config.toml
arch = "dit"
model = "class-conditioned image diffusion model"
dataset = "dead-leaves pictures: piles of overlapping shapes"
train_examples = 145000
image_size = 48
horizontal_flip = true
conditioning = "class"
objective = "v"
cond_dim = 192
targets = ["shape"]
num_classes = 20
cond_dropout = 0.1
norm = "rmsnorm"
activation = "silu"
mlp_ratio = 2
head_dim = 48
fused_qkv = false
qk_norm = false
inner_norm = false
patch_size = [6, 6]
layers = 16
width = 192
positions = "learned"
optimizer = "muon"
muon_scale = "match_rms_adamw"
lr = 0.0036
momentum = 0.95
nesterov = false
orthogonalizer = "newton_schulz_5"
adamw_lr_other_params = 0.0028
grad_clip = 1.0
steps = 34900
batch_size = 64
epochs = 15.4
lr_schedule = "cosine"
final_lr_fraction = 0.05
warmup_steps = 6980
weight_decay = 0.01
adamw_weight_decay_other_params = 0.01
Rows from block 13 of a small class-conditioned image diffusion model, named by matrix and row number. Rows with one number belong to one neuron. Each number is 500 + 40 x the weight over its row's rms, rounded and kept within 0 to 999. All counts start at 0. Numbers have three digits each.
After each neuron's rows are labels from the 100 images, of 14976 (inputs lightly noised), where the neuron reaches its highest value: "responds to" is what is common among them. Only what is clearly more common there than usual is listed. The data: dead-leaves pictures: piles of overlapping shapes. In brackets: how many of the 100, against the usual share in percent.
# fc1: MLP up (model.blocks.13.mlp.fc1.weight, 384x192), inputs 96-191
# fc2: MLP down (model.blocks.13.mlp.fc2.weight, 192x384, transposed), outputs 96-191

fc1.170:554487479455465479468484478540522492465503491462458452456487512515518486485465528515538536427517560476517489501551515424509502510510465500480498564477484496507495489509477460505528467490484510486472470430476526475554527502458513533493486571457532508489475475490514558447468423454490384466
fc2.170:536504500566530448504559502424516552590517567498521559501488476494482510497411447502523471421517481490473511572538479558473482530522492463544509455392566505477504507440481514507469490495538479536527529599490538498491504517499524514486491482501537514464517472540509437478566473489485580486
responds to: cool (59 vs 14.4); vivid (40 vs 14.3)

fc1.213:448459464479524514487489515497550539536503452512495497510451542458544537473521513468558467499505514481566463490544469445479423460480420501482431563503465428545521437489486533524549440528482511427396451404502535514477512479425494561522452489523505495489537495491482512434508481494480526538
fc2.213:472533542518508494561565485522492493480428519485510528454450527511417518522499471519497450504521530498429427481441548502433458487482515442467433457502512586470428479532485517459426561508483532583462449513517504504497532493525475477446445470497481487463527469501531555457466485493509527472
responds to: shaded (84 vs 50.3); cool (36 vs 14.4)

fc1.349:540530512453474484512469542496422474495538550487388432572474500512481505490498564532522539489590458482433456510520475526426440551482506524472539517563463543562537501490504426570476450440462459539509517491492513488550450400453549577506484443517497506520503537505526487483505508544507527513
fc2.349:547549455491520498475497491508482387477532506487357493550474518506491496512477475517463421494432486542496546517525528472587452428506546531449480495460534494560527495509478527593471446531495491532470504495502496531492543615438495569540505511489469466499524480514474503542472476445507505492
responds to: small pieces (70 vs 33.2); vivid (68 vs 14.3); frame (27 vs 4.7)

fc1.310:564510506560565516515435482504540413396582513514510489513504482561481436562498606551466505427484510464485499428469527460506529528516526462509531439505583518532451513529509425482510541522502494458505530504488541513501512509490554479487503493404476496476443522534455527498487495505524492542
fc2.310:522537489436482546518515477488569486579560463480495600521532514499526533529541463505493460492526383469494494558439508561488550506484494421492480647587458501454464489569513550491495495544523527530491531520464459475517486519478499508468506546541510527656500461529544518525513486523475558520
responds to: vivid (100 vs 14.3)

fc1.156:524493444487516399433456507453494572483519529612479479535445530592506487439523492487464475513534489520507524512481462557480599470559474546530495504512507513504495501604531515476476498479581420526446581447419533491532533516505541519484507436546504481492488518553442502539486489530487453403
fc2.156:476499500483480448471522535505481539498502534502516546520456495355478531519441494503532498426495476497480516546570491609505468515465507402509496521514548499500507476399506466503505490561629426512542418547523442494521489512474476521482514522554435493450497534525455448487539486512477534505
responds to: large pieces (71 vs 33.4); vivid (40 vs 14.3); pastel (34 vs 14.5)

fc1.261:568490421513488423497531586482557458516417517485580456560515548570502455523444491455480561526507509480444488515538428505519449522542443454524428552524522543467470490569518562481533617474478485472501474504538490502509511448503464524460502545508451493569478492459455528446429528544498474511
fc2.261:541454483495447517483536391551391526523525432479441549436498556542484555423487471507525522511535503472571480470469457496499513548502568457433470521533538499575545497461495387515474370520514500446497557514497565500494523439490550503524499485481474510537463527481452511432497501550549497501
responds to: shaded (78 vs 50.3); grey (76 vs 14.4)

fc1.204:493468468477469485530478539459448438498474609469479487477526508505498482553484473521508517438570457508497509489491529502505519591559443415522549468495486507459527485507517429481468499461520430534566512641483461484515486529547419543520484493496488506536461571498501482498494496441474453456
fc2.204:542491459503528484499517550537494448525451491507491490505513538483467514507541411455553503524454502514471484536495543547477376478533450447515505484513564549488557463509482440466429529569525519510546398580473472517500538472489516545487500479547505497502514526499507562502469435538520464503
responds to: grey (88 vs 14.4)

fc1.327:446466547494528516480471434490544441479506498494456572523501562489514457425478522475488544523559485514584513422501496529509517541524512477544451526549577432501516542500543544563388553446526508518479473498450459481499419432468490586526427459530514548471495510498512514544529526540549501536
fc2.327:494454452512506518521541561467504563507529527502552445459473567507477512454472562497541517505541514483471475526521515445506507535482516529492471482522479545485520518513528476417628436534520511518447519508542477489506391424551458395502428520551497557514468456551532475562507501542453480526
responds to: shaded (90 vs 50.3); grey (70 vs 14.4)

fc1.91:471547483524536421455537506470463503438530413455503522499498521504427532497464459502603483519528537492514488480491519531521543546555464452465448466471524536485560420417517547524525509479503459514520536596495537480488459520523473525502483612517415518621440580470535494544511515470513486471
fc2.91:539465489504520470460425521510482509549550486515489523511549519519486437472505571505427498488486509487515519508603514480496557488564523546506510564494565532471537583460487552518511514519496461498504502470553480510503509499494457522519534485541539475611516493483517535493644545514520555542
responds to: grey (91 vs 14.4)

fc1.368:485475492553458452408465427447449524494495487523463439460499538519556483475560527573475472465498577422539495500486532449467520506446413451482481496467516529554460506521472478453508535518457538421566566465522519430549488512527566505491571472505454524513459506435410469554472478553490491525
fc2.368:521504427472531523509513435501499523479438557437497502478470501449545533472510459457515491452481540528471509552537497494516497521424496496511529532511383522517509472472527485475499493484504479462452594537462449543500497502529542542470453501524479487555426483593637527480501422442473468567
responds to: shaded (92 vs 50.3); vivid (83 vs 14.3)

fc1.37:520498454498521475497492524465534544512482521509494517519466477517489522498484519483544515588513421495533481557505541508509557560434474509540492463486481517495488447430490472520528473514499502501487531546477458509486516488504457510474502435465494462522478578517478601517566566485504392457
fc2.37:479538530509533459506494488492552519562541520540482416505499496657533473497548506484547487489513501480484495486437483510514455487583518475495464450555494493494466537558516482518517510498404610478534572374470537493479490503507488468524494570503508531485517516568513615516465506484503525491
responds to: warm (40 vs 14.2); vivid (39 vs 14.3)

fc1.160:561443444546494593493510477549479486527498494457522551555513540453559510460526489491511571521490493498510518528461515525508460507488450522473513477441480470417441515507494489527551458536463473526470490469456556458494475451578464476517501469609551439493492456445441456517571553413474485464
fc2.160:523541445527469477413480505526460497542533475502546563553463490554549546453428489517423440433493438528495489503423533567471555500498470439505510488499475504415485482467495444513544486480473522541444514525580547541485528541598506499516517537470519554508492488479569511477479491559537417438
responds to: shaded (78 vs 50.3); vivid (49 vs 14.3)

fc1.166:574470515475447614525507432436469491494537497437554473576476588498465493418566528484507457463593555540463483491561487486490509414464490442484502517425471553460499498440520580512515506490557507500446544483480507533537496428486525577461571484475517406497433535447552509497491529429471533437
fc2.166:573416521526499462493534561586583511518501509555435540452535594463539491513465509488457471516568457557515481557594438486504498415439473420507544429428427458556513483527524426496479488499510529482472527479417498523481506430525510418542544546466538414499408477500489496481509528425556514534
responds to: vivid (83 vs 14.3)

fc1.167:467511523557523466479536540495554496532539487482484577447475447488488526518533522521495527518449491542487512491511461551513496531453529472622504467607484507475468528541535453520532534512519489533543529509487575487471503487564467542442512484443465469458458497567491486462487483508454496422
fc2.167:535458465518497426564514513508507450547548488547472445478584561499500478540607535497478491528508558528543481508523517493462530501452508461524461521482509534476458479516460464503535516446532535528480560436505514498545491492539451539465492534526471499489494473432513499542505522502509458403
responds to: shaded (88 vs 50.3); vivid (75 vs 14.3)

fc1.28:539481446489501505563494494503463506496454524560483559471459534518533500480523534539610533440497542523531499452527533564513462557450481526531535492582538466508474565482532448470483517433519444505524564434539471502503513491519523572472453488553475551490455410569643533569525491471483581466
fc2.28:548563563517510467423512483452483517511493563496508634487539446487479505476525479461520487523493506496472520475454455553472491466564447459486475535519432487527452424531471545492499519586503439502527551462505560492482513516499507559481560559367561482514534469409544524454474508504498534471
responds to: large pieces (69 vs 33.4); grey (63 vs 14.4)

fc1.291:517536447494503450510416506510478543536526513541494473507480484488500480486488476841456488511481489477523509484553490479497481517471547526485469578530481523504523524536476516495490514472455511473509485451429516479391507519483570502484511519523604493515501475507523504491487529479549536526
fc2.291:534481482487516448523539481501507502500496484457499507502536486514489503540493520728442519553515501502447499485511497521499459480532479468481502550490497506500469543465498483510491506723414446499552545538492479509522500502506483494490517489516547516532517508486514529527483506503511505498
responds to: warm (80 vs 14.2)

fc1.232:502521525542480530454543536471506496491566412483425480515444585462437549534448450523507432499504501453417465447522524488422473506472532528520500523501498534477441524459512555455435476501416572491513493535483493422508502516590474429468451541513467516558529528422500470557498543523448482518
fc2.232:494487507525505456458514457462469512441424544587586578477488554470522504524551429519529489500514425484542492559533480513402449487512506474432530519480481459541522506533490432539558516448518498533527464494533500446503537504440563560537431517495541552465577500429447513551520503509565472464
responds to: shaded (76 vs 50.3); grey (62 vs 14.4)

fc1.193:555398492481535540454495479477564546517483478486558560523506531468456503541574478437400515520411564450493478459410472522514500547531465502555488498451456460493530484466470521531529478476467471473458456545518485510567510521533444464449500544458528549485461556554495483440469473603508424538
fc2.193:477499495526577506517504474494519486462525469571504567521458494547492449452531590542354510533540516494500498542418490525486509482565491481513473454459554462504519502437492484507506505470554495498532477483553397493465503493518503462491506595470349484489508535466437517537530489470519483495
responds to: cool (41 vs 14.4)

fc1.225:504495601482511493461477542421509517396535492513504468494425529432512580496564515482503476419526481495508531495526500532500539505544520474503508489514484475490475541563513549496503518482610600492485535524502538516526464508462565522492526442518529489440452503482663515504609496495490569541
fc2.225:433474574471477542492424529447498506490476480469487486472443519592475518546451500507459512525483457521526483497563488523494389499470486536503525431455495499519500458465494541498498492524625563499433438612390519506467513492484520508500493520514456501450500493480602494510560469512487464462
responds to: large pieces (61 vs 33.4); vivid (54 vs 14.3)

fc1.218:564482461504513469504474468468500550449550554464491557498513477506482540464582539431473508458509461500518504506468500581488457443514503518500559598501478483498504477539507510497478489510491462512443472455469521503539497473489585508486533546525357503502491492512505506521551548491475536564
fc2.218:463464470519511537501496495464493511444496543515493454488526494468498430520555558496472503460501531501463489435529489454521394466585523475482491462522502506513478574530489496503518492576592581518429537515513354468546484494511539526486501582424434531507508498475530380513567494532515605506
responds to: shaded (86 vs 50.3); grey (67 vs 14.4)

fc1.117:514520466548444495484512435527488481482516434494493493495416456443491505491490465470545579531519487479497526563513561485562416471496520480456515514442499492547418519549580487508489528504521525642478511491526575489466499509463552492611569467537511444513450492488515505589517491458465505465
fc2.117:487479473495493431527503512517539479480518505512526497502504514571438466519451473549501420471492523540468483551486444514446562536470533456524491469568468546575457507488483498502435540508456515620448537512521558507486498484461463532576460470490508559471533569514542520417505486513460462546
responds to: vivid (100 vs 14.3)

fc1.54:513460547547546548438506508513550472497470474395495498488453483513510593468548655494503484472499530521558476480447494512484518495366518504510523517505612496527479465494498520519532503514429499452504489474476540494519529528507537525513482513526464476462470475524464500519422534516466585473
fc2.54:535520462458485542512465463476472496571493507541488415486557484426462421471573520458528516512508505462402511503472537437486478517396455521470480490500470516471451530464493465479516486569493525510543545430539499465509496481479482449496481575534443548485500499416512516480544505535534471393
responds to: small pieces (60 vs 33.2); cool (51 vs 14.4); vivid (49 vs 14.3)

fc1.67:497586539468525507474473530545411557479464525567483492446460557478570492514505534474522521501499461466480414410458471548529463478526501532539514505482514462486548528491539457574494457498499512538536563469429542485537462491511494520450506461457514486508565513501452535434541503449396534504
fc2.67:496421531479453542570464473543458515476514478513432473444506460534621471578521478478496483538487425548486600508520574480514531547503483515540516476542627435466554511492435504551466509509560477509527482521534500524507493526538449493501485497545510476502448459462519460561473560583433454490
responds to: shaded (77 vs 50.3); vivid (76 vs 14.3)

fc1.353:515495535468538509532580532526499539573455518551509476527415472540477488461490472508518517512528504509490505588593475460505436510486525567469443489479443543469504424496515530505513488493507522508503481501505409501525510499520463559510490550567492441423525480527483322494428505530507395493
fc2.353:537459516487497508539547498479472492586496509547522507520492518486472504498523500491514502456486514505500509580541500502503600497514484407533505423484478533517515509479494502513505521449545531499406487570462507510561487522491538509478472459553496491447473484545520314478458466470512375520
responds to: large pieces (83 vs 33.4); shaded (81 vs 50.3); grey (59 vs 14.4)

fc1.226:544450570528492499459523503475532518474593422508457422536430545569458488494488516548469470487525497457428480550493516574435560469515460536501472539445497531513425455514474476470433469536490526517399448414523504426524484552561517503504501541535486454493497465498453498550486503552451507528
fc2.226:455493531501483515458503522523494492511504464514479441548558532535469485526489601511475489524462533517476477461463487468579560513508439481557537476542472494485502503565588497522435462468527487452411494577488508590508498493574494524476494502447411453494483503540479480485510486484448565474
responds to: shaded (81 vs 50.3); vivid (67 vs 14.3)